Weights of a small segmentation model: decoder norm groupnorm.
Rows from block 5 of the encoder of a small segmentation model, named by matrix and row number. Rows with one number belong to one neuron. Each number is 200 + 30 x the weight over its row's rms, rounded and kept within 0 to 999. All counts start at 0.
After each neuron's rows are labels from the 100 images, of 14976, where the neuron reaches its highest value: "strongest on" is what is common among them. Only what is clearly more common there than usual is listed. The data: rosettes with rotational symmetry.
# fc1: MLP up (encoder.blocks.5.mlp.fc1.weight, 1536x512), inputs 448-511
# fc2: MLP down (encoder.blocks.5.mlp.fc2.weight, 512x1536, transposed), outputs 448-511

fc1.419,245,209,192,227,201,205,223,199,210,208,179,199,211,224,210,171,226,188,217,211,134,233,226,196,168,183,185,177,166,156,244,156,159,157,167,205,179,169,225,194,136,178,195,242,215,155,185,148,211,171,236,195,206,196,254,221,206,134,202,200,219,202,191,226
fc2.419,231,220,180,173,186,183,155,201,222,244,148,244,148,204,204,198,207,136,162,188,235,197,177,224,166,179,192,247,202,191,223,169,186,204,137,208,276,186,165,272,255,221,214,214,160,236,133,241,175,239,200,214,197,180,231,238,170,192,258,212,234,169,204,203
strongest on: three-fold

fc1.138,260,202,226,217,259,228,218,200,257,182,228,222,223,216,192,231,184,156,190,235,195,225,187,209,190,177,193,226,204,185,233,185,239,169,209,247,199,197,193,129,236,248,187,241,213,233,179,166,259,143,199,210,194,171,219,183,179,219,169,217,214,169,204,181
fc2.138,204,194,185,187,183,244,228,214,158,217,194,160,220,178,195,244,215,223,234,228,197,242,152,146,245,198,189,240,197,230,119,209,209,180,178,233,212,177,137,217,154,170,191,218,273,174,247,174,210,201,216,182,175,200,207,202,244,185,243,190,186,209,240,186
strongest on: grey

fc1.312,180,187,225,194,225,208,160,166,170,188,203,186,208,189,200,191,193,183,216,187,244,195,161,191,186,229,226,173,153,208,221,186,197,205,238,210,215,201,184,158,239,163,212,207,199,180,272,233,185,195,178,235,164,187,149,216,182,263,247,227,163,247,202,182
fc2.312,222,262,205,262,230,210,208,206,256,205,243,190,218,243,199,178,182,182,192,209,221,172,186,221,168,248,227,187,228,193,196,210,225,200,175,241,224,246,186,198,211,199,200,267,189,233,172,190,197,224,193,234,187,199,221,161,204,211,155,178,149,154,234,168
strongest on: pinwheel

fc1.134,218,211,213,241,229,259,161,165,205,161,160,209,209,185,208,197,243,152,233,181,152,242,196,227,182,195,172,229,267,217,222,164,207,194,180,211,205,222,217,204,199,196,146,227,182,217,193,258,258,223,165,173,218,228,169,202,232,205,239,208,207,194,262,201
fc2.134,185,210,184,242,241,152,183,202,201,195,200,197,208,135,159,196,209,202,233,204,151,183,200,254,245,172,237,260,228,229,205,189,207,197,245,233,184,172,177,189,207,109,155,268,219,160,182,167,231,182,190,163,172,203,198,176,183,202,180,232,180,178,231,258
strongest on: pinwheel; warm

fc1.260,177,195,201,198,175,165,225,173,257,177,159,131,162,166,177,155,165,243,222,185,231,206,137,253,204,230,196,185,189,164,218,240,248,192,230,159,171,242,177,119,175,252,226,163,189,242,190,193,203,176,219,173,202,201,173,219,190,139,204,173,124,173,187,231
fc2.260,146,224,233,182,223,194,200,275,182,196,231,184,218,186,244,298,203,255,146,241,189,240,234,185,199,167,233,208,214,250,199,224,194,188,209,184,188,184,256,148,224,182,232,213,179,188,169,136,190,214,234,211,194,167,241,168,200,187,206,137,228,206,176,242
strongest on: grey

fc1.102,194,203,193,135,221,150,200,219,220,176,189,191,191,260,201,187,258,212,160,216,184,163,169,231,256,215,228,165,183,231,165,207,201,161,274,165,224,208,228,188,185,164,192,187,198,228,147,203,186,220,191,204,151,183,241,195,213,133,205,230,182,204,225,185
fc2.102,194,222,154,188,207,202,202,137,163,213,204,194,198,190,208,194,125,190,249,255,226,197,268,206,186,193,180,244,188,201,122,211,186,181,181,174,213,159,216,199,199,161,178,171,199,202,238,218,235,166,239,194,187,171,149,195,228,203,188,245,190,245,186,171
strongest on: mirrored; ten-fold; grey

fc1.3,187,183,158,153,223,224,258,237,143,185,223,184,110,149,180,185,198,180,135,188,226,189,194,228,215,154,230,173,212,163,183,189,185,179,181,209,234,134,181,171,191,189,218,213,233,202,182,211,160,181,202,190,200,197,222,208,219,269,244,200,218,173,242,142
fc2.3,219,183,183,193,195,148,211,196,310,169,260,155,189,209,179,259,194,193,182,184,181,215,219,298,179,202,235,182,202,209,219,205,193,158,198,205,195,213,267,187,186,150,192,196,221,248,260,176,180,203,180,169,168,305,164,220,188,190,212,207,170,195,229,165
strongest on: grey

fc1.232,190,147,264,198,227,197,204,198,207,231,152,180,145,174,183,204,184,198,200,182,151,223,237,171,213,202,182,198,194,216,268,217,202,224,197,250,152,230,224,220,160,221,225,247,180,241,180,138,158,240,184,197,189,192,218,175,147,190,208,217,170,222,210,214
fc2.232,181,207,189,190,243,214,199,227,175,193,155,239,222,239,160,199,164,143,190,232,227,168,215,180,179,156,163,191,212,170,163,176,241,152,182,260,214,204,168,191,249,186,218,159,166,178,209,206,167,182,157,208,175,143,220,232,205,183,158,173,232,227,220,202
strongest on: three-fold; dark

fc1.635,197,237,145,221,167,169,207,203,103,192,192,251,223,198,261,152,228,189,190,220,228,185,236,230,216,161,202,224,199,159,213,159,178,189,196,181,213,181,163,269,203,199,203,146,212,225,179,248,231,223,226,210,203,160,173,129,182,220,197,217,204,166,204,183
fc2.635,210,240,189,226,202,181,242,249,211,191,211,233,187,190,222,152,129,216,197,254,217,231,215,218,197,148,220,183,209,192,207,161,174,223,212,218,207,210,244,143,233,126,174,201,218,249,182,149,179,129,225,150,205,191,189,215,170,172,195,246,200,239,181,212
strongest on: three-fold; four-fold

fc1.442,188,226,206,205,216,170,197,192,219,211,240,228,213,162,171,217,169,188,216,175,211,176,173,133,215,188,172,166,176,209,212,191,169,244,197,187,201,184,209,175,251,229,235,195,208,207,186,226,211,181,105,212,170,267,221,244,135,210,200,198,175,207,204,250
fc2.442,232,159,201,208,174,180,202,225,143,97,150,154,180,170,209,266,211,167,232,228,210,209,205,186,220,183,203,215,205,183,218,204,165,189,188,214,179,216,226,199,184,197,184,200,233,203,201,209,212,145,234,254,203,169,225,244,214,188,186,211,187,213,179,200
strongest on: pinwheel

fc1.430,178,174,201,204,177,201,243,183,179,171,212,148,206,197,176,221,235,210,173,205,240,205,238,239,196,198,225,241,184,199,247,241,232,209,194,202,190,192,159,204,181,154,173,188,156,167,188,227,235,258,172,237,208,207,159,256,237,220,176,193,166,253,176,212
fc2.430,266,202,216,258,192,189,243,143,198,140,223,154,177,191,131,254,195,204,200,210,174,219,219,188,171,237,139,271,224,174,216,214,188,179,181,174,152,228,187,241,177,183,261,222,174,239,202,187,196,242,218,159,219,230,218,143,156,202,231,220,177,188,215,177
strongest on: grey

fc1.211,199,176,234,181,213,174,180,167,243,193,229,194,213,229,234,210,174,197,222,221,251,237,227,141,233,202,170,160,211,228,190,168,224,182,148,183,230,226,161,161,236,193,209,188,207,210,235,204,231,226,196,195,232,195,215,235,224,192,186,256,189,229,202,217
fc2.211,204,209,203,198,180,220,216,165,269,205,165,216,175,205,182,235,220,165,195,204,190,192,181,217,222,235,179,162,211,208,219,188,264,219,196,245,162,127,175,219,218,190,211,228,163,235,210,246,220,232,249,160,166,207,244,199,171,184,189,229,179,229,219,204
strongest on: three-fold

fc1.699,171,218,194,228,165,220,228,268,186,240,165,167,186,188,232,182,203,198,229,172,171,188,219,198,188,200,182,216,191,222,172,160,163,238,197,218,173,261,187,169,222,195,204,233,197,196,194,169,190,173,195,170,176,238,227,198,229,197,180,220,153,236,214,253
fc2.699,190,218,204,209,250,246,214,214,209,167,246,172,171,208,186,216,189,184,157,231,236,241,188,191,249,253,260,177,194,141,206,218,165,241,215,198,185,223,188,249,205,210,212,232,203,235,204,251,218,204,242,172,179,223,206,186,151,237,194,130,218,173,160,211
strongest on: off centre; dark; grey

fc1.440,149,190,155,206,143,203,237,223,259,184,219,158,265,193,235,200,190,230,210,195,232,215,162,209,242,157,154,214,210,195,240,180,224,211,222,150,198,216,191,162,217,240,167,213,208,159,170,222,195,165,198,175,151,186,209,266,216,204,202,153,208,248,194,92
fc2.440,245,262,197,191,163,214,240,198,253,144,188,219,182,238,249,151,193,198,252,229,194,182,189,220,199,175,207,194,190,170,213,191,247,234,219,190,234,207,186,216,217,147,231,240,199,194,206,119,199,226,231,221,206,192,224,212,174,205,204,210,158,158,241,219
strongest on: mirrored; grey; ten-fold

fc1.708,210,227,186,212,233,201,167,239,171,140,251,170,221,222,152,163,200,211,223,185,231,225,225,139,159,197,234,168,216,196,216,207,148,183,213,162,172,246,225,188,213,188,226,239,215,242,170,199,261,219,143,224,219,192,193,201,211,205,206,156,169,209,185,200
fc2.708,232,180,227,267,180,201,183,235,174,165,194,201,234,188,225,210,182,226,167,251,214,221,218,201,186,156,191,156,149,193,210,219,173,192,173,156,217,236,173,168,258,147,183,242,215,210,249,213,195,231,187,213,143,161,191,179,227,202,227,218,170,194,206,208
strongest on: mirrored

fc1.243,199,136,160,188,241,238,189,242,172,222,201,220,198,208,221,234,163,206,180,224,210,131,241,158,188,199,194,223,195,231,234,181,193,189,188,198,248,181,175,202,192,207,147,237,178,195,224,186,190,169,145,148,170,258,213,220,202,197,227,206,186,202,164,201
fc2.243,215,199,205,248,201,233,146,164,213,213,213,154,189,181,233,207,205,188,160,223,162,197,180,154,231,192,188,145,179,232,172,192,175,175,219,203,247,223,193,273,179,206,206,227,219,184,211,195,122,151,287,226,167,217,177,181,203,205,198,195,146,216,222,166
strongest on: pinwheel; dark

fc1.662,209,212,231,214,163,212,202,228,199,261,219,194,257,155,210,201,220,235,204,181,254,230,133,241,160,179,183,208,230,199,168,255,187,195,178,157,214,175,182,163,195,188,195,205,167,213,177,178,216,215,168,210,200,255,187,180,139,218,179,192,169,194,195,213
fc2.662,151,233,212,238,193,187,206,204,169,192,155,116,173,130,150,257,214,139,156,194,174,188,218,226,204,256,215,208,152,206,154,142,195,225,215,189,196,174,246,220,206,156,201,174,162,228,188,179,199,156,167,180,159,219,197,205,179,184,196,166,187,232,185,187
strongest on: three-fold

fc1.394,216,191,176,193,182,180,180,172,165,209,203,185,215,238,239,182,167,197,175,256,203,201,167,216,179,205,180,141,238,130,189,163,208,193,139,201,177,236,226,191,182,191,189,142,150,247,229,151,191,180,251,209,217,193,227,191,188,194,240,200,192,155,204,152
fc2.394,182,175,145,181,202,175,199,180,173,246,186,162,187,208,213,192,225,205,199,178,202,241,187,204,181,167,169,167,205,188,200,227,198,199,250,187,206,235,253,231,241,170,149,202,183,164,273,195,165,199,179,185,213,209,249,158,262,153,143,221,199,213,181,192
strongest on: pinwheel

fc1.475,189,210,178,236,257,197,193,171,181,219,234,203,161,194,254,171,216,186,204,217,236,186,210,201,193,171,148,162,257,217,203,186,263,209,205,189,153,202,214,172,225,159,205,152,192,202,185,230,148,193,199,168,207,124,159,196,181,224,250,183,232,233,165,175
fc2.475,189,194,221,218,187,179,174,238,168,170,201,140,188,177,162,269,250,139,188,148,181,123,215,214,142,191,172,220,263,189,242,238,218,209,170,156,197,165,163,246,194,160,212,229,180,181,222,175,167,181,214,204,213,231,202,258,231,122,205,237,200,190,168,206
strongest on: pinwheel

fc1.16,243,177,252,174,189,210,224,180,249,199,182,204,196,204,188,211,230,212,207,185,215,214,246,216,245,149,160,201,181,278,220,265,194,161,180,186,233,185,140,231,156,232,209,181,194,245,182,267,176,151,177,213,185,139,184,133,181,212,210,201,210,187,194,234
fc2.16,205,182,194,234,165,263,216,204,130,238,189,185,204,254,195,202,221,203,227,180,206,212,215,217,184,198,222,149,170,204,181,222,228,210,210,215,216,224,158,250,137,201,172,203,162,201,252,197,166,179,195,188,237,243,210,245,171,191,166,177,187,152,186,191
strongest on: three-fold

fc1.277,224,183,205,206,199,209,206,176,263,211,202,198,125,163,149,167,189,202,197,212,239,231,239,209,185,217,141,151,170,228,180,220,258,202,241,188,229,189,187,146,204,216,231,197,188,196,199,227,139,179,152,187,166,199,199,162,235,257,190,236,172,244,195,190
fc2.277,150,172,190,214,251,217,179,183,176,195,161,176,183,178,195,240,175,217,250,201,253,242,159,228,229,178,216,134,194,185,240,243,149,228,175,187,190,155,237,225,232,167,173,206,225,195,199,188,205,219,190,176,207,240,175,208,248,233,186,179,211,242,169,235
strongest on: grey

fc1.717,155,248,248,233,261,164,180,161,165,235,188,219,231,157,196,213,223,178,236,200,199,165,163,243,228,191,220,196,167,177,218,221,241,228,228,221,243,172,188,239,186,154,219,200,221,212,224,196,188,169,167,176,226,196,241,217,187,223,196,197,164,224,168,183
fc2.717,196,213,154,226,168,193,158,196,219,128,184,158,225,256,210,275,236,240,190,248,264,273,143,240,174,202,189,231,195,229,204,166,188,194,193,191,195,238,201,177,187,236,227,166,227,204,170,195,205,215,216,192,187,168,158,185,180,204,192,240,213,240,202,193
strongest on: mirrored; ten-fold

fc1.210,169,191,216,249,169,185,209,188,212,154,216,206,200,156,175,192,203,154,183,221,225,166,153,213,255,215,223,168,216,179,202,217,152,171,281,148,225,202,239,196,214,232,190,171,223,198,152,240,117,184,228,256,143,210,193,253,184,183,219,269,205,212,205,159
fc2.210,274,207,171,182,134,176,194,209,171,249,197,197,242,230,228,220,172,219,210,183,202,167,190,174,170,198,225,202,161,205,180,144,203,203,215,183,186,178,204,179,208,200,159,216,198,211,187,193,191,228,234,175,214,202,199,171,205,188,224,173,192,173,224,188
strongest on: grey

fc1.157,215,189,202,201,187,221,183,215,268,232,215,227,177,150,205,196,191,224,213,226,226,187,229,187,203,208,215,223,207,202,202,174,201,194,182,209,225,184,245,259,183,223,226,199,196,205,191,184,243,218,210,210,213,153,241,172,176,217,204,214,214,236,212,206
fc2.157,198,173,271,190,193,248,226,182,196,191,193,178,148,257,203,212,188,262,199,204,194,204,195,164,235,192,241,240,209,216,196,194,203,237,201,248,224,172,232,187,124,186,183,194,203,185,228,215,169,201,228,144,191,213,243,173,173,157,186,241,160,155,217,199
strongest on: pinwheel

fc1.376,153,178,202,233,192,198,244,184,267,217,271,250,224,208,265,198,222,188,222,220,139,223,195,193,212,203,193,158,191,154,220,194,193,170,266,216,237,176,201,165,208,197,201,187,225,175,231,155,219,138,252,270,241,184,178,210,237,293,179,187,218,195,204,221
fc2.376,215,191,272,169,160,214,241,196,214,195,178,193,191,156,216,196,227,276,193,189,216,151,187,147,290,228,206,197,172,171,192,239,202,220,152,227,165,242,159,186,201,183,154,153,126,193,158,231,219,195,174,157,171,179,165,253,189,190,206,210,242,213,191,153
strongest on: pinwheel

fc1.226,220,201,186,207,204,174,211,164,150,214,222,192,205,174,205,197,260,222,198,183,210,157,199,191,182,184,197,228,229,174,194,213,186,276,194,228,206,227,188,197,156,238,256,256,209,224,180,195,200,201,204,246,189,218,264,182,217,140,164,210,185,235,200,215
fc2.226,182,235,178,245,165,203,269,183,182,159,212,154,192,225,163,155,195,167,224,239,227,158,137,192,238,184,188,178,212,149,225,313,198,196,229,231,219,186,187,189,194,191,227,148,189,183,185,218,227,229,196,209,206,176,165,257,218,229,216,148,196,221,213,196
strongest on: off centre

fc1.153,230,194,178,219,203,261,247,178,181,159,209,217,190,222,149,158,155,218,202,179,194,147,201,179,214,197,180,156,194,209,212,244,228,222,180,170,166,227,221,168,200,209,173,267,247,229,204,155,227,191,180,169,233,172,166,210,154,163,213,195,201,181,168,198
fc2.153,210,180,182,214,179,205,167,204,238,168,199,174,184,257,206,201,219,173,209,176,165,187,155,201,238,149,177,186,186,203,234,226,161,185,221,209,208,229,167,175,252,162,207,195,205,221,242,158,204,246,218,177,224,230,161,170,186,216,157,227,226,197,214,236
strongest on: three-fold

fc1.47,182,218,218,196,204,243,194,232,218,179,184,166,179,180,165,194,179,190,223,246,232,181,192,171,219,177,209,181,198,183,198,208,195,185,193,236,166,204,179,198,233,252,158,183,246,188,243,246,151,158,237,222,170,162,184,214,215,153,208,155,226,161,161,195
fc2.47,172,191,224,198,195,242,213,185,214,191,241,211,200,226,224,244,205,243,238,210,168,152,170,184,172,206,243,198,248,233,199,212,190,161,181,201,263,238,206,210,179,167,262,224,182,229,194,203,190,225,197,213,205,182,225,221,251,157,181,181,131,196,175,190
strongest on: three-fold

fc1.729,215,160,201,181,142,183,241,207,199,236,195,189,154,206,171,205,210,235,187,166,194,144,165,201,203,167,150,203,230,184,157,179,189,247,202,222,213,161,153,215,225,194,247,197,183,237,208,247,177,173,172,209,188,205,244,236,187,185,149,252,184,233,204,255
fc2.729,141,212,262,216,268,211,202,215,232,153,245,163,197,164,211,236,183,203,225,230,180,159,111,206,232,206,148,186,207,241,203,267,174,230,180,234,196,178,217,185,184,269,160,221,214,240,230,180,180,201,186,176,145,214,134,198,278,216,262,198,241,210,178,260
strongest on: off centre

fc1.92,208,203,211,188,198,176,219,245,209,228,239,186,222,193,213,236,211,238,221,157,193,198,184,200,224,224,284,222,190,177,203,212,151,222,202,184,217,191,190,226,207,193,193,188,163,249,125,190,195,198,180,216,181,223,187,154,188,205,265,178,164,175,176,229
fc2.92,202,166,167,190,224,219,236,241,192,244,201,213,199,246,151,226,175,217,241,141,204,234,168,173,179,229,125,175,201,145,172,181,215,203,188,223,229,187,211,206,161,241,234,219,231,176,219,206,252,153,226,142,222,224,161,169,223,159,202,222,226,194,200,206
strongest on: off centre; three-fold

fc1.417,199,188,199,155,185,270,207,250,194,220,267,217,199,191,235,186,199,196,193,266,192,208,232,220,250,173,211,201,220,182,221,192,180,226,214,166,188,218,120,231,193,178,198,209,203,225,225,167,225,258,184,203,186,192,254,164,207,199,144,203,186,203,141,216
fc2.417,179,200,149,194,213,216,221,216,195,224,212,198,152,208,226,168,204,279,209,247,197,200,180,181,170,162,171,182,169,257,198,205,166,137,223,184,165,228,232,203,227,232,217,257,250,198,227,211,177,219,186,236,173,151,205,212,212,247,204,217,208,187,156,173
strongest on: pinwheel

fc1.198,184,198,190,219,166,200,185,179,236,249,191,191,208,183,236,202,195,228,212,212,165,177,221,184,224,194,246,200,248,222,190,213,187,222,254,225,190,232,182,220,201,181,229,209,251,211,175,184,185,156,266,213,166,185,169,171,195,219,193,209,278,227,202,180
fc2.198,228,208,190,226,229,258,207,231,150,220,157,153,218,155,253,140,251,269,233,215,236,210,264,221,221,180,224,181,268,233,185,212,239,229,160,191,234,174,162,228,214,179,197,219,182,210,192,189,191,194,177,172,215,216,203,212,212,215,197,191,125,173,224,221
strongest on: grey

fc1.150,203,182,214,204,163,165,206,191,222,188,202,190,225,193,200,161,135,159,203,135,138,238,141,210,196,219,190,214,201,201,204,216,171,217,219,210,206,221,240,166,194,237,164,220,236,214,154,186,189,167,220,191,186,177,243,220,228,175,225,221,202,196,177,226
fc2.150,222,193,200,167,185,163,195,229,223,175,229,233,195,213,154,240,275,237,213,140,200,250,185,165,184,235,188,214,178,201,216,163,222,218,173,171,189,180,167,246,224,221,160,247,205,240,215,180,157,212,183,198,198,179,169,178,193,191,149,226,226,171,142,267
strongest on: three-fold

fc1.323,171,216,129,286,218,185,187,203,226,195,185,250,186,210,263,214,181,269,166,150,166,224,207,174,169,220,281,207,191,198,188,196,156,173,155,184,219,151,154,165,180,229,219,238,158,243,140,174,206,215,199,164,151,177,169,219,248,166,260,198,198,160,188,184
fc2.323,188,221,206,176,209,170,226,224,214,151,168,147,207,181,171,161,186,229,209,194,275,204,190,189,231,203,198,198,217,257,258,202,201,205,166,190,198,222,160,227,222,198,250,206,209,223,175,195,239,232,197,177,267,174,213,238,244,237,257,117,138,198,198,248
strongest on: three-fold

fc1.714,167,240,213,199,263,200,228,240,193,228,203,230,210,135,307,182,192,151,165,156,169,163,204,235,193,186,239,159,212,157,209,176,188,164,210,240,226,198,190,160,269,190,197,189,155,184,217,232,204,204,199,214,184,150,233,200,173,233,194,205,259,237,182,169
fc2.714,219,147,237,168,194,163,205,208,204,202,176,249,234,226,206,212,235,198,146,172,174,166,181,208,249,188,190,207,173,237,181,212,212,208,202,206,220,199,204,243,175,214,160,204,210,206,191,205,265,211,168,193,200,161,224,190,188,154,200,215,181,190,231,150
strongest on: off centre; three-fold

fc1.463,242,253,212,168,246,200,210,223,170,210,219,226,191,242,245,254,216,221,218,239,192,171,172,188,173,205,228,158,249,197,249,219,199,193,205,143,271,264,197,173,220,225,192,165,187,240,227,208,173,175,193,160,169,154,213,166,138,137,262,175,188,198,188,188
fc2.463,143,207,207,149,96,223,188,250,196,195,243,218,212,242,240,172,196,198,237,186,205,220,191,174,218,157,123,135,219,204,184,217,176,248,266,190,229,184,194,163,260,192,190,200,239,170,203,214,212,178,159,212,224,206,217,158,194,180,171,206,176,150,256,195
strongest on: off centre; grey

fc1.471,217,188,218,176,202,211,188,177,129,203,167,245,166,183,209,202,227,185,195,183,238,204,155,199,253,198,254,197,198,155,199,214,185,228,167,147,234,179,233,148,166,179,228,282,154,237,193,211,206,197,162,217,197,172,219,151,175,171,193,228,253,242,215,196
fc2.471,162,197,228,210,202,214,190,206,122,100,213,174,171,237,250,231,216,190,218,265,183,185,270,179,198,179,179,234,202,179,213,249,174,165,232,170,173,243,172,256,180,189,166,205,183,171,209,235,185,206,186,245,206,209,254,176,236,203,204,206,211,177,223,216
strongest on: three-fold

fc1.358,194,173,204,150,219,235,188,227,180,211,179,215,168,196,219,192,169,166,229,212,168,143,222,219,230,194,194,153,198,257,193,171,232,184,169,198,220,181,176,201,181,189,184,193,243,178,154,232,147,182,203,153,212,138,192,210,200,189,195,237,261,203,196,208
fc2.358,197,204,190,198,191,233,183,194,185,255,180,174,225,167,224,181,277,154,151,178,129,239,248,195,200,232,196,145,231,183,178,219,206,154,181,230,193,233,145,198,198,236,200,200,192,188,167,226,229,242,259,148,229,183,242,160,162,158,150,198,192,202,210,252
strongest on: three-fold

fc1.409,234,238,164,207,262,222,227,226,165,225,220,187,258,219,162,170,194,224,190,221,214,182,154,208,158,192,158,197,189,189,187,169,156,176,218,240,210,151,216,225,146,247,154,228,222,189,241,199,287,183,231,210,266,201,233,152,216,168,162,186,169,274,220,217
fc2.409,211,204,182,252,166,143,192,228,190,188,206,240,260,184,164,157,136,185,255,237,169,151,156,187,186,127,234,186,187,265,189,220,191,231,167,197,229,174,120,219,214,265,250,163,183,135,186,218,198,232,209,205,275,182,261,215,203,167,225,233,174,163,206,220
strongest on: grey; dark

fc1.237,253,183,185,241,160,155,190,188,248,193,176,216,202,214,163,231,206,211,207,178,239,237,161,168,167,238,196,223,192,179,209,181,230,178,192,220,220,194,206,214,159,178,119,199,224,140,212,210,201,172,219,192,206,234,236,199,197,230,189,156,144,158,225,161
fc2.237,206,202,184,235,169,191,173,193,216,234,223,168,253,193,172,273,200,179,228,167,204,230,181,200,198,227,202,206,175,252,171,218,224,165,194,205,230,255,184,185,231,173,225,226,227,220,154,197,195,206,198,188,214,192,195,217,220,183,256,180,197,238,164,177
strongest on: off centre; three-fold

fc1.292,239,197,184,218,210,142,202,220,216,229,186,192,223,185,202,178,214,182,233,225,199,185,254,168,215,228,210,191,183,202,216,172,166,177,220,184,166,178,187,169,208,210,221,208,188,193,172,228,216,259,196,203,209,227,190,213,153,261,133,210,152,220,172,200
fc2.292,179,143,192,224,189,167,224,214,227,200,202,210,240,164,158,188,210,205,225,145,180,259,255,208,227,225,229,167,226,177,148,273,242,228,196,166,227,176,192,201,171,171,188,159,200,190,189,217,148,218,174,177,121,190,254,193,180,199,191,200,233,192,204,242
strongest on: mirrored; grey; ten-fold

fc1.653,218,169,260,170,179,199,199,192,220,236,213,203,196,226,220,240,196,203,225,276,202,225,238,231,156,199,221,196,214,176,194,211,209,224,182,136,121,215,206,181,182,213,258,284,168,203,237,187,225,245,190,207,218,236,214,259,160,200,160,199,212,166,179,249
fc2.653,224,127,235,204,246,173,284,171,194,211,194,205,165,167,183,182,174,195,253,200,164,157,208,145,179,171,207,187,208,220,257,244,173,197,218,177,173,241,188,183,133,217,226,204,240,193,169,217,189,170,251,183,197,197,184,220,167,187,157,249,184,151,210,194
strongest on: pinwheel

fc1.14,198,207,256,174,165,185,210,150,217,177,230,215,210,227,163,226,251,252,198,213,196,234,240,227,167,213,173,193,224,187,221,156,209,173,255,201,169,188,175,212,213,213,217,199,212,208,234,245,145,148,151,195,222,171,243,221,220,288,254,215,222,191,239,199
fc2.14,226,192,252,205,213,152,152,183,157,122,198,187,225,141,214,191,178,184,175,222,243,267,195,185,201,181,243,175,192,210,273,212,151,181,249,237,225,195,154,220,236,172,149,209,204,182,147,170,243,226,159,250,176,217,190,193,227,156,185,231,252,255,223,186
strongest on: pinwheel

fc1.33,252,181,236,150,240,214,172,227,174,157,210,165,196,167,199,169,205,204,175,165,199,211,192,235,175,241,167,185,207,196,195,218,202,263,259,173,214,218,159,195,172,256,247,190,244,208,244,212,197,186,189,187,198,156,183,222,238,178,150,198,175,188,186,213
fc2.33,165,188,261,172,192,213,205,208,194,188,156,246,184,227,164,163,208,222,223,200,190,136,209,183,224,180,178,232,179,183,193,182,220,188,221,186,211,191,229,186,114,201,215,154,223,204,197,203,224,183,241,152,183,189,203,209,194,207,208,188,191,223,250,179
strongest on: pinwheel; dark

fc1.399,187,214,171,223,167,145,226,205,231,232,182,200,197,182,158,180,212,206,151,190,233,213,192,138,145,162,207,245,208,163,247,199,190,160,252,214,193,196,211,252,227,191,163,223,174,204,180,168,239,178,195,223,190,190,169,199,222,171,231,225,243,253,136,211
fc2.399,250,192,219,204,234,219,159,218,166,212,140,232,230,191,142,202,248,225,253,237,206,188,190,152,202,240,222,200,221,188,234,229,151,175,212,225,146,202,179,217,218,187,190,238,225,279,170,190,191,174,222,210,216,183,227,246,192,227,205,189,180,230,223,221
strongest on: mirrored; dark

fc1.87,168,179,209,255,223,219,215,195,195,195,213,226,213,160,178,166,199,204,286,111,170,190,199,154,164,242,189,204,158,206,158,193,236,237,182,209,254,184,197,243,168,214,245,155,167,209,180,207,174,165,190,172,197,211,255,227,266,228,168,216,161,203,158,161
fc2.87,209,168,230,235,212,209,238,191,216,228,192,260,166,230,173,184,181,252,178,203,242,226,232,157,128,197,198,199,210,172,186,195,202,190,228,174,146,235,216,206,219,208,271,228,222,182,209,169,185,195,194,234,174,180,221,202,275,216,210,184,203,217,161,132
strongest on: grey; four-fold